config.toml
dataset = "procedural textures in two colours, tilted and lit"
crop_scale_min = 1
targets = ["ground colour", "pattern colour"]
norm = "layernorm"
qk_norm = true
dropout = 0.05
inner_norm = false
widths = [80, 160, 320]
nesterov = true
batch_size = 256
weight_decay = 0.1
Rows from block 7 of a small image classifier, named by matrix and row number. Rows with one number belong to one neuron. Each number is 500 + 40 x the weight over its row's rms, rounded and kept within 0 to 999. All counts start at 0. Numbers have three digits each.
After each neuron's rows are labels from the 100 images, of 14848, where the neuron reaches its highest value: "top examples" is what is common among them; "patch colour" is the nearest of a few named colours to the mean colour under the peak. Only what is clearly more common there than usual is listed. The data: procedural textures in two colours, tilted and lit.
# fc1: MLP up (model.blocks.7.mlp.fc1.weight, 960x320), inputs 0-79
# fc2: MLP down (model.blocks.7.mlp.fc2.weight, 320x960, transposed), outputs 0-79

fc1.178:432486483434550488561447528508554505442457534547569480470450499524544484520431525446501529452452488508455462529448455522432448463511430527508519511560500515480473500480427462528516529495543383473418418569459487544507433517504585568432424520
fc2.178:526522423531517505450598462431500485493511518466508498464517475512518513473470547618463526473557548594535446594502522470468464473454590474504581483458484537460525512475520424525505545544572507479454499419499475486475477498477444533523517540
top examples: white; black; grey; ground colour: white
patch colour: pink

fc1.628:527522518551554547549462507588458476537521475471540427555571503528520468501424427547431520515540556528478501450505483549536516512539444570454511562461518419454508506472503530536459543571443440498600495503467500469535532523512454493415513449
fc2.628:458450516495479513568580451528500513475502506464421553469508486443471492491489529519483501428561506403503489524472511489475566520454420522442561505491523464469440510497473418487457494489483513523538459492574453468506548511460489580453596514
top examples: purple; pattern colour: purple; brown; ground colour: brown
patch colour: brown

fc1.634:443565472481486526495568514502488484506497516466476510529518556435493475513524480496574443491523532535540512495547493446538539519556499489504444477460548457491563470581466459537505519545522536487444571507439539453471509496517515515529511457
fc2.634:526500515519477506454438577438571504441532499487506534440501458488515481497623532580498557526547500456455474458475437519491566455532548541505514500534448486523497471493485484451488505463585508521392524452503427457447509473542534496482497495
top examples: black; ground colour: black; yellow; pattern colour: yellow
patch colour: brown

fc1.447:456530543528472466438576516615462550559482473508520457593541490503459451479385536478456490480529513546473490552493491514542561486588478523490504516516473507544565566559497481508467483491513616471549565546517467446500528509563452492469476500
fc2.447:436480465466498612384495542508497521455493488511520498523454477415440537491547492476439495531508437436518481528473547489525516488479527523422487487492541562531443411583505459500538516477500454466527497538495516472461514511605451521485490485
top examples: purple; pink; pattern colour: purple; ground colour: pink
patch colour: purple

fc1.682:524495501532530538499438604554502455497434523519482449482491484498391497492491484555485468484503484514527417459526531466562544548484447550442496484473528547498443455499549436506514525507508487509552518515479429452453446534539499438567552499
fc2.682:466493548522457463519556487541480512504519517442459512527467517465467423525511496495473381464497524485470485452514419538581482463546475505463498465513550464463526403505498438442501468507500462487500496501455460530446582530423458509497453525
top examples: black; pattern colour: black; ground colour: white; ground colour: yellow
patch colour: pink

fc1.599:461494544507483453578534520579476532476522488575582539467524508430534561421456516448476547612533552514507521501515575495517570510477506512538555535484548501480516538542511452552584464475513542498425477438448549527469516475553503504506540533
fc2.599:448472478510504461470503516506519568456461510506473528578455502503489487554502508485500578475530507464513537546531462504457531479500527466476469491458530480434455419526500485569546510540518429462463477486491503519505481489535574523513548484
top examples: black; pattern colour: black; ground colour: black
patch colour: brown

fc1.205:482530525591447464406517468487483534507550578517549514521506527450480486542460450468485498557449469489562509455488545475456567608485554511487457442510489494554489503476533484509491511567580558465491496475518455524507507556538568502509533493
fc2.205:480467449478504551541490506524521506492450513514491490520422431535440489448460537501509527490502516503423476415482488462519485493412511539479467463434452465487594500551499436449519456440512474488511497550548446461497511542465440561540515516
top examples: white; pattern colour: white; black; ground colour: black
patch colour: grey

fc1.129:423523567616525549480462477554533486468502456499530490530562488541498500565433499510474461468522572444531507503478438538518486568589510563465482557478547433532493512446452502484511468499500496491510414543407443528485528552508491536496492495
fc2.129:523505496548500528545510508469522581477542451503452561476394463507465567522486479479491465426441448433459506420475527485503501564531512477488522521472491496469535457505417507487582513506527508486512488486482462420487467584457430551535481466
top examples: purple; blue; teal; ground colour: purple
patch colour: blue

fc1.756:494502511473473541496552521546489469544458481485399530553453504472565543481537477493430469533457382506499510547528523543547445504517470504450474550478462498514450515527513434462457544470510507520449502450501413532538483466532447444404572554
fc2.756:513493504506534519542490502440512475524512494544467528498508452499503463533461462517491505442509551488457494468435497459507512485473484512504510492513518532519404433499608480507492476529502545405600535538553446560554531461511568504411528516
top examples: black; teal; pattern colour: black; ground colour: teal
patch colour: green

fc1.135:511500505475527466489501444440578519486466532509447506523452480516515499489556486468508553507574483495530494536568571472514528498602482506505506587476506487548513477535509479481507515461472505528469555499477525576529474519480455447519507406
fc2.135:467514520500512494463516437525476467490558460444482438541543529456468484471468508599548494475574542446513460490438501496573545460563504531480448529512529494514499484497471501447541511575470449508513482501551497523532467468467547468423448506
top examples: black; grey; pattern colour: black; ground colour: black
patch colour: brown

fc1.12:534472519548466563458505516546560529506469483420493465570428558444486529541488507447494462485475507488495528506506467537453486507529457503500557551515486513536444562527526499478559475466474454512494479417531591577481499525348473547553519497
fc2.12:517512495587477510498461526486474471459512476416441491533432460467535507447537515466490475546528466505559446439522447469458486511501535573532497530433523547510489465513475464513497454489440478447532551551490437491504462531489420469479479493
top examples: white; pattern colour: white; grey; ground colour: grey
patch colour: grey

fc1.601:443516581492479526506498471547490472537560502500595452452460414457474511441527463607518479537505571443463440565517443482541549504548506465496527469492495485494452480529554422548483525536444470515547511519457497506505547474532510491542506503
fc2.601:520528436513497528529528510565495506506479469519449531564473461453515540558591545474476549473439548472514549524535457523557473439473515502453556462532495479541483451546499479535465576552470523545541509496513508517500459533537556560458439488
top examples: black; pattern colour: black; white; ground colour: white
patch colour: pink